config = dict(
    encoder_arch='poolformer',
    model='segmentation model',
    dataset='simulated fluorescence microscopy of cells',
    train_examples=97500,
    image_size=48,
    crop_scale_min=1,
    horizontal_flip=True,
    translate=0.06,
    cutout=0.25,
    num_classes=3,
    encoder_norm='rmsnorm',
    encoder_norm_position='pre',
    encoder_activation='swiglu',
    encoder_mlp_ratio=3,
    encoder_parallel_block=True,
    encoder_inner_norm=False,
    encoder_drop_path=0.05,
    encoder_patch_size=[2, 2],
    encoder_depths=[3, 3, 3],
    encoder_widths=[48, 96, 192],
    decoder_norm='batchnorm',
    decoder_activation='leaky_relu',
    decoder_channel_attention='se',
    decoder_widths=[48, 96, 144, 192],
    decoder_blocks_per_level=3,
    decoder_block='basic',
    decoder_attention=False,
    decoder_upsampling='transposed_conv',
    init='kaiming_normal',
    residual_init='none',
    optimizer='normuon',
    muon_scale='match_rms_adamw',
    learning_rate=0.0055,
    momentum=0.9,
    nesterov=True,
    orthogonalizer='newton_schulz_5',
    adamw_lr_other_params=0.00093,
    magnitude_pruning=0.7,
    max_steps=2200,
    batch_size=64,
    epochs=1.4,
    lr_schedule='wsd',
    decay_fraction=0.4,
    final_lr_fraction=0,
    warmup_steps=220,
    weight_decay=0.4,
    adamw_weight_decay_other_params=0.05,
)
Rows from block 8 of the encoder of a small segmentation model, named by matrix and row number. Rows with one number belong to one neuron. Each number is 500 + 50 x the weight over its row's rms, rounded and kept within 0 to 999. All counts start at 0. Numbers have three digits each.
After each neuron's rows are labels from the 100 images, of 14976, where the neuron reaches its largest size: "responds to" is what is common among them. Only what is clearly more common there than usual is listed. The data: simulated fluorescence microscopy of cells. In brackets: how many of the 100.
# gate: MLP gate (encoder.blocks.8.mlp.gate.weight, 576x192), inputs 0-191
# fc1: MLP up (encoder.blocks.8.mlp.fc1.weight, 576x192), inputs 0-191
# fc2: MLP down (encoder.blocks.8.mlp.fc2.weight, 192x576, transposed), outputs 0-191

gate.103:412500500500582377500409500500500335500500500502500500411500500626697395500500500500500500500483500469500500500513500563500500500500500500500462500506500621500358500500500500500500500500500616502500535411606500500500500494500500500500500426496500500500559526303500500500500559500353500500408378500457500500500532500500502500500500500500488262497500500500500500500596500500548558500500500533500500500500500500500500500500500584500500508442500500439500373500652500500500500500495501500537500500500441500500535500500500500500386500500500500500610523500500500500500500500478412500
fc1.103:599593492560500500549500500500557500500500500504500567518500658500500500500500500500532500500500449562500600500458500351500500490500734517500465500500527395499573500500505500500500500500500474500500500488500500500500500655500481500577612500500500500500500402500500500500337500581500465597588500500500500500500461500500500391500470500500500500597500500500500500553394600500491500500640500561604500500440500500532500500500500517539456500590500645532500500370500500479500457500500484500500500500500500418529430471500538500500500500462500500500386500500612456440500500623500481499
fc2.103:643500500500641500500500526500500500500405500500500266408500500637500423500500500500500461500500500500386391500457500500500500500500524395500500470562500500500373500500381500500500493500500500500500627500500500500459500439500447500500515500500346500578500627500500500563500531500500551500500451410500500500533500500491500469500500500507500500500500500500488500500500391638444500500500443500500500500500500500500500500500500568500500500500500500341500500685500500500500465500500500500500500500500500599500500500500500468280500500442500500500500532459500500500500501411500485500
responds to: membrane rim (45)

gate.390:544500500500500500470412526500500500500462500500554500556500630500500444500500500500500500500500500500500569500500500500500513500500500500522500666500500500500500513500500500493500500500500500500500500500500500500439500500500500624500500500500500500500500418500449490500500504506437500619500405500453500500514323636540461500500478500500500500500532251497413500500500500597479500500410500500500500500500578500469529500485500500433500546500500500500500412500575500500500500500505500500358500500590500173500500405500500500500572500500593488500500500500500500500500500648500500500
fc1.390:500389403500500500462500500500500373500500500507488500500500419500580568500500500500500500500500500500527500535500582555500500374500500500500500262500394500500500500500433500500569500500500464500500423500500500500500448500613500500390500500500500500500500500500501500572500378551500500500500500500536500500522500500407500500500500500346566495500463649500500500500500500454500500500500500500500500356500517611500445500387500500621500500500500500567500597500500500500500500500500500500500572500399500785500500606500500500475500500500441500500500496419500500500500500500500483483
fc2.390:500500290541534500646500500496500500565500519500559500550500545694500500500500500557500537497500500500559399507500592500500476500500500500374500535413500561511627473519475500642566500415500364500500539474500500500558522499497397500500420500500500477453500500500500500417512641460461500464500484500500500497500500500500500519500349483474500500423500637500500530500604500462500500530500440500500483500541500500500500391500441500598471490500500488500500564500500500500549446500500500500500573500500500500465497500535614635500504500500500500500578641500500500500565577486500500500
responds to: crowded (58); cells: ten or more (58)

gate.496:589500500561354500500500376500517500500469588500500449500500500513500500500539442524555500500406481500500722438500500500577500500500500500500500500624500500500436500500445500428500500509415500500500500449500500500500500367500388387500445500500500668427500500500500500500669500500467500552588356500500500500500500500500435500539500500500500500457500444500500500500500399539500500600442392500476500500500500500500500603638500500462458500455500566474516500500500500500500500572500500629500500500500500500536500500551500519500473500645449554500543500500607500500500500500440500419
fc1.496:500500500571500500578500500500500500362500500500500457467500500500528500500500572523500777500500500500500500500562500574500605486500500500500500500500400500500462500500512519500500379500381500500500500500500500500500500500500394500508500500500577500579378500500443500500500500500500500603500500500500500500500530425366500500500500500500529500500422500500500500500500558500500424500500500558500500598500500500500500500500500276483500500500500500500500500500500474500500500568500500500500500500500500500740500500500500500500500627500448500500500471643500500500333623500483500500
fc2.496:517500500500500500500500500500500500668500500500500500730500500500500500500500500489500500500500543500500500500500500500429500500391500500500500500500500500500500500500509500500500283500411500500500500500500500500500500340500500500500500500500500500477500500500500500500500500500512500500500500500559500500500500500209500500500500500500500500500500500500500500500500283500500500500500500500500500500500500500605500500500617500500500500555500500500500500771500500377500500500500500500500500500500500500500500500500500517500500500500500500344500458500500500500620576500500500497
responds to: membrane rim (31)

gate.111:500500500500500500500500500500500533500471500500500500500437401500500500500500555500500500376267409500500500592454513473467535500344549468500500500441431500500480519500463500529500500500500605538500500528500461500477500387500500414500461597500500500500500476500411500500500663500410500471500437500493340500500500437500500276500475500500500500500500420390500570505500500500500390500500460500500500500500500500596388500532577500655375500500500500508466500500402500500500414500500500587500500459500500500500500417500500500500500500500518500500500500500500500500500623500500500500
fc1.111:421392500500500500500500522500294500573500617404522500517500500529500500500500500500500500535500500500637500368500500500464500500550500500500500335500500533500500527500500500500500498500500500507500448500500533500500500503500500500454500500590500500500500500500500500499528288500552554500500566500500500500500565500500377742500500500500580500500500586500500357542519500500448500500500500520500500500554500500500500500500500500319500500578500500500606500500500500418500500500464500500500500500500500500500500500500500500500500500500513500414500500500500500348343500500376500500
fc2.111:500558500413500500500500500500500500500500500500500499500503500500500548377500500500500570500500540366529500500500500341537388500281500500500500500500500500500500500500750383437618410500500500500478500500500500500426500500541444500500500500500500500500507500546500500500500500500579500618500500500500500597500500500486500535500500500500500419500500358500716553500533385500500500521500500500459470616500511500500500563500500500500500500500500539390521500500500509500500500500500500500500544500500500500483500500500500500577500500435540500500462376500500500643500500500629500500
responds to: crowded (75); cells: ten or more (75); membrane rim (66)

gate.236:500500312508358500500500500500500529500500500500500500371500426500457336500694500437500500500500500500500545500500749515500500405500500500500500581500364500500500490500500500500426500365528537446407500500500500500500369500500539424426500500500507500500500500500500500500500537500500500617500500468500424614442596541500500431500500500500640500500500500351500500500500500500500500639500500500500500481500500500500438500500500500500500500500500534500500500500481541500500500500500500500500500500500500539470531500441500500500500631500500500500500500435500378500500500500500501485
fc1.236:383500460406477500554500500529431598500365371653500500546500622621500563500500500500428500500500500460500500500500552577500500440500500500500500415473433500505594500369381525500500385500500500500500510500500596500500442500514500500491500331500500500500500599500500500490502500500500500500500516474500500500567527500500500500500633500435581452500423500500500500500500685500500500500500500500500500500437565424500466500500547500500500464538500500500500421500500500500500451500500500500500500500500500507478500500500526500500500500500775500526580500503425500500500500500500500396
fc2.236:500500500500500500500582500500500510500500500500500500500500500500500675408500500500500500500361500500500500500500519500500281500500500500500500500500500500500500500500500500500500500463500500500500576500500500500500500500432500500500500500500500500305500500500500500500500500500500500500500500621500500563500684483500500500500500560352500357500500500500500500515529657500500500573245500500500500573500382500500500500500500500301500529500500500305500500500524500500500500500500500500500500500500500500500613500500500500500500500500500500500500500500500500500500396500500500500
responds to: crowded (62); cells: ten or more (62); membrane rim (37)

gate.156:477500500649485500500500467517500500500500500500500512507585500500500500486500500500421500500500528500500663690670500562517555500500500500500521500500500381500500475500678429500522500500560500500500500500487593500500529385500500500379500500500500500500500500500629500374500500500513500500320500454500500493500380579500500500500500500546500500500500500415459503506500500500500614500541500427500500500500500500500399523500497500500549500500500569500515500500558500500500500543496346500500500500500587561500500649500500500585500500381500432500372500448511500500500500565500500500
fc1.156:500500500556500500500500500500500500500500627503430500500500500500600500378500576500371500500495572500500500606500500476368593500463500500386499602500500500500500510500725441500500500595500500500500500417394531364500554476500510500495500500500500500500500468500677482500500500500534348502500500561500500500500500500359465500500500500585552500500500439573500461500422374520555500500650500500500500546500595500410463500500516500500500486500500500500500500500500500500500500506500584500500500497417500500500527624500500500500550500500500465500500500500650500501500463500500582467
fc2.156:500500500500500500500500500500495500500453668613374507358551500500500500500500500500458521500500589500468534500500500626500500377353500643500500500479500500500500500500604500354392500359377500448500478500588440497500501540500488500433483500624500542500500500500500529500500674500500500500500321500486527500500500412500500500419500443500500500585500441500500500559500500500500426500616500500435500500500500500578500500500500500555500437500500500500426500546500500500422487500534500500500500527436500500500500517500500500500500500500358500562500500500511500500500500394587500500
responds to: membrane rim (40)

gate.473:500568500497382500500581500500500441500500500614387500500500452500603500551500607500596500500500512500500601500460550500500653586500500500500548500555500500500500500500602500463500500500500443500500500500500500409562500344500414500582500603500454501500500500500500500500500500500412500500500500500500500500410500500500500680500495500500500500500500481500500500500500500500558403500500500500500490599340375500500500519500500500500500413500500597335500642500500482500500500500500628500346577500500500500500500500485463436500500500500500488458633500500500500500500500500390500500
fc1.473:589407500500500500328439500500500554500500500541532680500500500500500500500500500557500500500500500500500500559500500486500500500500500500293280500500497500403500500500500500456500500500495500604720500539500500462500500500500483500398500550500500500500500500478341528500464533500599500500411500500516528500500410500433500500500500361500500620500500500500496500500500543477500500500500500500500500500500500500500500500500402500500500500472560500500500500500631500500513500500500500500500500500524646441500500500500500500507500500500393500500500500500577500509643500594582500500
fc2.473:500500500500523425500500500500500500461414500576399500500600500500512500495500500500500500583406500500500500500500500500500652500500500500500472500500500500647500500500500500568428500500500500422500500500500500550500500500500500500500500500500553706500500500500500446593485312500500500500500500500412500500500500500500500500500500500500500322439369500500500372500500500650500500419500500500488500555500500500500500541500500500500500560482454500500500500500500500500430500610501500623543429500388500500663500500518500356500500500445500500500500500695500500500500482498543587500
responds to: fragmented nuclei (95); crowded (74); cells: ten or more (74)

gate.337:500386507500572500500500362500500656500528500500500500500424532500500500500500460500500500605548500500500500500446500500305500500467446500500500624655479500500606500500500500410500500500500533500500500500500500500500470550500500500500500429569500500500500456500500536576500500500500500500315500566508500500500500500500500500500500500500500500500500500420521500500500500500500500500500500500500500500500500427500500500500500500500500500500500500556500500500500500500500500453500500500500500515500500197432500182568500500500500500500500500500500500500500500500500499500560583500
fc1.337:493483519500551620500500452500500500500540500500546500500500500500500500532500476500500500500500500500500500500500339455500579500500500500500773500500500359500500550500500500500500357742444500500500500500500500500620500500500500500545504500500500500500500500500500500459500500466500500500500500460575500500500500500593500500500500624500500624500500299500500500500500500500500500500493500576500500500284500510500500500500500500500556500500500500500500500500500500681500500500500500500469500500500500500447604348500500500500500500500500500500488500500500485500500500500592500500
fc2.337:500500500500500500425484500388500500546571500650500568500475500500500500500500500500507500500500500500500500402500500466456500500514500500547500500500500500500500500500676603500500500500452658500500407500600500500500500581683560500500500500500529500500500500500500500500530500500535500487414500500500500576500500404500454500621500472701500604580500393486500500500500500592500550500500492500500500500500563500500500500500500500500500500500500618471500319500495500500500500500500487500500372502628500500500357500500443500463500630500669500500500500500500500500500500500500500545
responds to: crowded (69); cells: ten or more (69)

gate.548:412500521399500473614500500424435500500500500500500500500500500500500500500500500500500586500500396500444500500500500576534500500500500500417500500467437500640500500467500500500500500500500500402500500500500500500500607579500500500500500500456500500500500500344500494500500500529553500500500500464500508500500579500478406500500556500500500500500500500500510500810500528500500500500500375500500500500533313505500493350500500553500500500493500500500500500500500500500500500538500474576500500423500555500500500500500500500324500520500500500642449500500500500359561392489608411500
fc1.548:463500500500500500500500500382500500500500500500593500500500500500500500532500500500500500500500500500500500500378500500512500553500500379500470500500500500500500500500500500523350500420500500500500500500500500626500500648500500500500500500500500500500500500500500520508521500500450500500500500500500488500500500500500500500500500553550500406457500500497500692846500500500500500500500500500500570500500500474500500313569500500500500500500543417500500500500500500500500525500500500553485500500511457500500348500500500500353529500500500500685500635500500489500500357482500500500
fc2.548:500500500500500500500434500436500500500475500500500677365500500709500500500500624628517500500647500500500416500500500500500500442500509508599471500669500500500500500557500500500458500500500500500500572500500500500538500500561500500500420500500499508500500500473500603500500554500337500500500458500500500500500500500500610525500500419606500500379500533500500500500500500500500500500500500500500500500500500500578500500630500281649500500500500500500500439522500483500500500500500500500500500500500291500500587500500500500541500500500408500500500487466500500500500441500500500500
responds to: long thin cells (93)

gate.574:500500500500426500500500617573500351500500442500500500429500500500500500500500413602500500500564476500500450406500500500500481584409500479500500515630455500495399546500634500428500612500455481353500500500500576566500500500496500500500500500448461626500500500500500500500500535500409500500500339559507500500500500500509500500500500500500500500500500595500500500676500630500500620500337500500538500500530500500461500500483519500500603480478500500500500500673561500475500484500438498500500500536500500500456500523500500500500500475533369500647503433500500500475500433500500500410
fc1.574:500500506500500500500419442500470530522430633500500500500500416500442500500500500500506462500500500541500500500500500500500500500500500500500535471435470495500636500554500613650718500500500500500500500500496382290500500500542500443500500510500471381491475643500500500607500500500627524500500500450500597558500415500500500500500500500500500474441500500500500605500500455500551500500608500500512500500607610500500500500500500500500500536500500500660527500470409500500500500500500439500581577500500457500513500579500500500500495613556500536364500565477512500485500611500500536500
fc2.574:480500500500500500500642560500500500500500500536500500671500500500500500500500439601447500500500333500500500500500500500500500500500500487500500500525468500609500451328500500500500476500548500477500500500500427500500456500424454500420500589570500542500500500500500500500493258500500436585500500500500477500500500500500500500491483500500500500500544500646500500459505500443500500500500578500500366495380500500500500500500500620500500382500500500500500500393500500500546487500500500500572500500500500577500500500500385500500500500500406534429500500500500411500500665698500500545
responds to: fragmented nuclei (45)

gate.463:500500500500519500500500578479500500500500500399500500500511416500386500500303500500500500643500500500500563631500500500500500500500500500500500659500500528594456491570522500524500563500500500500500500500500424500500500500500500500500500570611500561500500458500447537500500500500500561473500540500500535500500500500500500593500530500426500348500500500500500500500500490405490500388299500500410500500588500500500430500500500500500500488500500500500467500500500500500500500500277500426487500500513583500500500500500500603500588500500500666586500500500500370573500411526563445500
fc1.463:512500500500500501500569469500552500500500500500428500506469500500500500500500551503500555500497500419500500463500500500500415436412500576550500500559590500500467426685500500500560500446500486388561541500562500500505364542500472351500581423500500500500571708500603598500500500526539500500500500500500500500500499394557500500500500500500500500606528502586492500500500597350426652487500551500500500500500500582500500488500451500500556554559370542500500551394500463500507500500500462500451500500500355500500458500509500422460500489500500523501648500492500591500500500472474500500
fc2.463:500617500577500500500500500500500500500500500443574500559458500500500500500561500429500500500500500500500454500500500500500500466500536542775500500541500500654500500500500654649636531427500500500500500500500500500500500500500500500500500500500500500500500500500699500595500500644430628500513500516500500534458500500500500500500500500500500427420443350500354500500500500500500459500500500500500500500500500500500500500500500500500500640500500500589500500500500577500500496500500491500500500500500500500500500500500321500489500500500500500415500500500500500484500402500350500500
responds to: fragmented nuclei (92); crowded (56); cells: ten or more (56)

gate.254:500344452500500500500500500500500573500683500500500313452477500500582505500500500500500498500500500500500500500464548460500500500369500500500500500370500500626500500500500500426500500388582500500500500500500500500500447498500352471633500500500500498500425620500575500500434500583500500500500500512500500500500577500500500489500500500500453500500500500500500500576500391500500500500553500500500554545500500500500500451500463580500403500500450500536500298500582561529500500500507500500500500500500500452500500500500500241500432453500500474500500398500500500500453500401500537500
fc1.254:500623500500434500500628500500500500564500500500500500500545500500500500500500500500500500500447500547500500500500486500500500500482500500500483530500500500500634379577500596500500500500500500590488500500421402500662500500500500500412386439500532500500556500500500445500454788420500500688500500580500531500500500500466500500615500396500500500500500500481500555489500457500500436557488575500500500526500500500500500520500517500671500501500500500585471500527357500563500500500688500500500500500355500500500500450500500500500500500500500500500511500500500500500509476500500500500
fc2.254:500500500500500500428500500500500500500500500500500500500500479500611500500636288500500440535386500500500413500500500500500500500500500500500500500519475500475500488500500500563500500500485500500536500627569595500500434500500500416500500500500401500500500500500549541601500500500500500500587591392500500594659500500500433500350500500460500500489485500500500500500500500500500500500500447500609500500680500500500557500470500500500398500459543500500500500500500500535500385500500500500500500500500500500681500500500500469500448351500500500500500500500269500500367500500500500500
responds to: long thin cells (88); crowded (54); cells: ten or more (54)

gate.33:500500554514500500500500471546500500500500518500500500440482500500500388500500500500500500500500500500500439569449414512500500623500500500494571400456604500500448547500396500610289500500500500500500449500500500500500500500500500500500534500500471500500500500460500500500519500500500500500629500500518500553500584517500500500500500500356500500500500500500574500500500500500500601500500492500500500457500500578500517289500500500369500426500473417500385500500500397500500492413414500500462500350500484500500497500500500500500500500500486500705500500390500500500565327500384571500
fc1.33:500500541500558500496397500529500500500500500500500500500449462522500348500550500706500437500500500500500470500500500500500500579500500500500500500500589500515500500533500500500500500500500500500500457500500500500500500527380500500500500500500415599500423500555500500500500500500500500536500500500500500500500607500452456433500500500367469500557500500590500500500597500500500500500500500500500500500416500500500500500500500500288500439500488500420403357500633500500500500500500485500442500370500492500500499530500500616500500444500500500759500500320500500500500500597414546500
fc2.33:402500500410500453419500500500500500493500471500377500500500425500500500500481694500500500404439500500500500500500500490500500362500500500524500500391448500500500569651500500500486504500500500512553500476500500500523500500500362500432515500500500544500500500500470500500500493484500500500512500500500500309500500629500392493400500628500500508372461538417500500500500500513500500500500500500500500399500580500500500500500500500500500464500500500500500485709514500500500500500469557500500321500500616500456522522415500541500500474500500500499660554500550500500536389500500536500
responds to: long thin cells (69); crowded (61); cells: ten or more (61)

gate.62:500500500500500550500500500500500436380500500500500561500479580500500500500500520478500500508500506399625500500500500340400530500500500500500517500500500500500467500500500472438500500500500553456356573500500500497500402513500466500500416674500446500500500500500500500500500500500500500500500500500446500581500337520584490318500335500386591500611484545500500567500500524635500431488576500532455500500421500500500500500525500500500500500423500546500532500354500500500543500500576500333500500500500500500500500500500500500500500549526549500578484548371500500500500531592588500500
fc1.62:510500397455500500500500392500500500500500493598500500500500500402565500500500500500500500500500500500500500500500500351378500529500500500500500500500500500507512463500500500444501500500500502500500611500500632500500386436500430500500420500597437500500500500500426500500505425500500500500500474500500500500500500500500500317500500499349500500653499500500500556500500500500500500500599500500444500500410500354500555399497500500500540500500500545500500500385500500487504347500500555500500500500539500500550500500500688500500500500500547652500556500500486365500500500651627500500
fc2.62:500500500500382500500500532500500500500560500500608500470500517500500474500500549500500500500500591500573643500500500500522500500500500500500428500500500500500500443500500421500500500500500488500500500500585384500500500500500500500448515500500500500500500500500277500500500500500500468500500500500500500500522573405500356500500377501455500628598493500500500500477351500500500500500500500500500500395673500500500500500541500500500500500671500500500500500500396692500591576500500500575500498500500500427500500500470500500500472500497500500403588500500500500500712500500500500608
responds to: crowded (61); cells: ten or more (61); membrane rim (35)

gate.391:500500500500500500500500500500532520500500453649500500500500500500500500458500500559500451500500500451500500500500366500543573500500466453500500500500500500500500500282500500500476603598500483500359641500434500500500454500404377675500436500737500500500500576500500500500500500631500411500500500517500500500500500463500500500500500406500500500500528471500500500500573500500500500419500618500500500500500500500500500330500500500500349530500500518500500494500500500471471500500500615500403500542562500414500462389500500500500500500500500517500500500500597500507500500553500500500
fc1.391:445451454500500500485500439500500500500500500500473510500500553500500500582500500500500599500500577500500728500500500445500507500500500500593463464588500503500500500500500500500500500490500500500540576500500500500500500579431500500500500500500500613534500500500394316451500644439500500430557500500530500552500468500500563448500500500457500500500500500366500570621363500589403500500721500500500500500500500500694500500422522500500500500500407500644500500500423500482500500500500649500500500500500500525500500500500500500500500500500500588500500454500500500500500500500590500500
fc2.391:500500500439500500500430547500500472500427351500500627500570500500491500500500500500500500500500659500500500500451500500500455546500500660500529526500554500569500500500516500500500500500500500500500463502500533527533500446500333500463500500500500500409472500478500500500500500500500500500418500500500500500523438500500407407500500500549517500500559500500482500500410500500408550579500500500500443314500500421551456500500601500500377500500488500535500500282500596477468500500452447500500500500484451486500500500500477500591500500500525500608500500500500500368500673675500579500
responds to: membrane rim (52)

gate.4:461669500500500445489500614536500500500527530389553500500500500599500435465500500500500500500506419500403311533500500755500500402514570500500600500504469500475500500455500500500500500572500495500500500512500500500500500500500500500500500500557473376500456500569500468560500500500393500500500560500542555500500574500500506570500500546657500500528500393537500500500500500500500538500500405500455615500500500521450500500500500512500500500500500488390500500500500500500346464500500500500385643500500500424565500500500500500426409462500500500500500500500500578500500500464500624500
fc1.4:500500500500500500500500382500500500588500500500500500500500500424500500531500500500500500500500500500500728500613500294417500500394500500500500500428500500500500500546500500308500500515500500599500500500486500500500500500500500468500500253500500604500500500500500500500500500500500500500500500500505500500500500504500500433500440500480500500500439500439500500500500507567500500500500500500500446500500500500519500500500407500500500500500500500500500631428500572500682500500500622500500331500500472500500500500500500500500500476500500500286500500500500375500500500500500500500
fc2.4:500500500500308632500500617572487429500500500487500519500500607500563546500500500369500500500500500500583486500500500362500500500500500565500500500500500500500500500500621500500529500421536500500420500531500527500500553500500287500500417500541461341500500639500500445500500500500500521481500500500500500720500500500518500455500501500500500600474500500500500500500475500500500500500500500500500500500500559500500544500500563500500500500500500500437500583310334500500500444339500504500519467500450500500500500500500500500511500546500500449500500472500500572506585500500535500492
responds to: membrane rim (31)

gate.311:500500500500500500500468500500500441524500500500500500500500320500477395500507500500500500396500500500500500500333542689500500474500500728500412500500500500500500545500500500527500632500500500537500500500500500500500500503500500500500500500494500500500500500500500552500500500500500567500500500440500465500500479566415401500500500500500500500500500500500500500500500521500500518434500470500620500500500500567624500500489500382500500500500500500500500717659500500500500500488500500500369363500676500500500500500500500500500500500500500547500500573500500500500500500343385500500
fc1.311:500597500500500500539500500500500500373471500500500533500500500500500500601500500500500500500500500406500500500556500500500500500500500500576539500500500500500500500464500316500666269500500500500509500500558500500500434500500491500500500500500500500500500500500367500491500500462543500500530500500500500500356500500615500500500480500500500500569491482500444500500500500500500500500500669500500500648500509500500682500500500535500500500571493500471500500500500500585500500500500500500500500500355500500500359500500500500500500500409500429500500453500500500500500590765500500500
fc2.311:500500500546500398556500500500500500500500465613500500500539500500500531500500500500500500378500500500500405500500548500693500500500500500500506500500496321500500435500500445500500500500489500500500500500500466710498500362500500500500500500500415456500500291636406500500500500500500500500500500500286500459488500500500500500500500500500500500500500500500500500609500500500500500500500465500469500500500500500500615500500500500500500550500495500500511500500500428500500470500500500500500500595371500500500500500500434500500507518500309500316500500500411500500500500500500500408
responds to: fragmented nuclei (57); crowded (57); cells: ten or more (57)

gate.446:525500500500493500500500534500589500582474476527435440500500500500500497500500500516500500600500500524508500500500503539500500500500371500500453500500500500423409496500500500392500500500500578500492500500500520500500497500450500500500500500500500500500500504500500500500500500500500500500459500500500323500500500500500500583500500500500500500281500500500500500500500500500500500628500500500586467442500500500500450500500536500500500448500500589500367500500500500500500500500500500500317500500500500500500500500500518711550500500500500500458624500500750500535609500295346500500
fc1.446:500500500500500500442500500484565694500540616500491500500500500500583500500500500538515469500500500456596500541500472500500534500500500320500500500500500479415615500305500500500500500500500500500500500666500500618500500500500500541500500500500500500500500433606500500616500500500413500500500500500421500500500500410500384500500500484500502500500500500525500500500500500500500500500500500500500500500500500500500602447500500500500559500585500500500490500500500500500500500500500500500500500500500695494500415266500355500500500500500500396500500500500500500632350500500500500500
fc2.446:500666500500664500500500500500500463539464181500560500500500500614500500500500500500500500500500500500500500500500500500566562500500500500500500500500500387500500500500500500500500500500500500500500433500500500500500500500500500500500500536500500656500500500500351500500500500500500500500500500500500500500500500500500500500500422476500500500500500500500500500500500500500500582500500500597500612500510500500500500500500636632500500442500500500500635500500500327488500500500500500500500500332500413699500500500500500549500500342500500500500500500500500500500463500500446500500
responds to: crowded (58); cells: ten or more (58); long thin cells (40)

gate.522:500500500644500500500500500500400500358500500622500500500500500500500500624485463484500566500500500500500458500376500649500500500717512500599500500418500500558662500500564500693500412500500569500500500516469610500501500500500500500500500500500500500319500500610500500534478457500500500500500500500500528497500500500500500500500500569500462553537475500500500591500500500500606500500500500500500500563595500500500500500500426500500500500623500482500500500500500500500500500549500500500500500500500537488500500383476467500500500511534500500694500403500448500487573500450500500500
fc1.522:500500434500455618500426500500500601518344500500496717500500500500500365500500659612500500500481500500616500500500500496402500500500518638536500500500649500449378500500500637500608500500500500541500429500474500561577433500559601500500500500578500500500500500500500500500500500500500500500500584500500500502546500500500500500500448500384500500406522617500500500379500440500461500509469500500520539500500560500500500481500500500500500500350500570464500579500418500500488589500529502500500534500525500460540590500500500469500500500500470500367483481500500500500456500500500500500
fc2.522:500500500500500500500500500541500491500648500630500500500485572410500500500468500500500500500500511307442500645500500607562500500632500500500500500500574500500661500430492342595500500461500523500500500358500500500500500500611500509500500493500500500500500500500478500388500552500500500500500500500500500500500500500500433424447500500500500500488542500484552500500500500371500634500500500500500500500599500500500500487500500426500393528500500358500500593500555500500500500640500500430381500500474439591403399500500500500500500500500500466381500589500500500500555500500500500485
responds to: long thin cells (74); crowded (57); cells: ten or more (57); yellow stain (47)

gate.468:500627500500500627500500412556500500495453500500500500500438500500500500431580412500604535499500500312634601500500224440530500500500457500591417500500500500500479447500500528500500500500500425393500500500447500590500500500418500500500500500500500532500500500500429500500500500487500500436587451500568500500500561500520557372500500500500500500481440500500617500676429500500497500500500500500500500615500462500500566500477500500500500500500580500500372480453500500462500500673500500500500500500568500500500500500500500500500500500500500500610500500500500500500525437500500500500
fc1.468:592500446500547593500500500500500525500436500500376500500500500412339500500563500500581475500351500500500500500500500500559500500500500500500503500500581414440420500500608576415577647470500399392500531625500480608514500511500485500633500500500383500500500500437413500500419500500500652500620500500500488500500500500500421500500500500525500500500500500500500442670500642390500500500500500500500500500500500500500500401500500500500420500500500500427372500381500500500465500520500500528484500500500500500548558457500582500506543500500500500500500588500500500500500500500541500479
fc2.468:440312500500293500500500529500614500373500500500500500500500520500500587500500500500500529500533500500500562500500500413500420500500500500500500500597584467500500610500479500500500500500363500500468500467500500500500500500500500516500610500500500500509417349462574500500557500500438500500508500584451500500500480500500357500428438500332554500500452486483500500500500500500500487500500458500500500442500500490527500620500500500500500517577558506500500500500500500500500500500500570500596500399605500500500500500395620525687500500603500624500557500500456545500500500500500500500
responds to: fragmented nuclei (36); membrane rim (33)

gate.223:500500500500500633421454500582500508410469500500395603500500500494500500500500500500624500500500427500500500515500500376500466500526500500583500500445500612500500500500500381500500500500552398500500500500500500381500412528347500267500500500500500500500500500500504486500500500500522500500500500500500500500500499342410500500574500500500500500500500429536500446500500500500389484500512500500422500471500454500500500530500500500500500500500500434500500500500500606500614502500500500537500287500475500609500500500500500500500500500500500717500500541424500500500500500500571602500
fc1.223:500500500629623500500569500340517675500568500500500500500619500504500500500500342422455500500500500500500500500500500607525532550500500478500500500576567500500457500500536500500479500500553500480554500500482500616500500500500500687500500500500500500500564500500500500645500500500500500500500500500500641500589500507540500500482500500500410500500500555500500579556560500500517500500545500500500500500500500500554357500599487500453500474500411500500538488500572500515500500500563500500500671569582500385500405500500461416571500500500500460557391500500500561621500555504500500500
fc2.223:500482500500577466379500500500469500500500560500500419470500500500500500500500500512500500500500586500500500500500500269500651500500500500500500500500500500500500500500500441500427500500529500350500500500500500460500500500500388500500500500500363500500500569500500343500500500673354500500500500499500500450500500500500500598500368500500500500500500500500500559500500500500500500500539500638585500500490500500582535500549500547500500500500500622500470500500463500359500500500500625500500500364500500500500500272444544500500500500500500500500500589500500500500539500500500572500
responds to: long thin cells (86); crowded (70); cells: ten or more (70)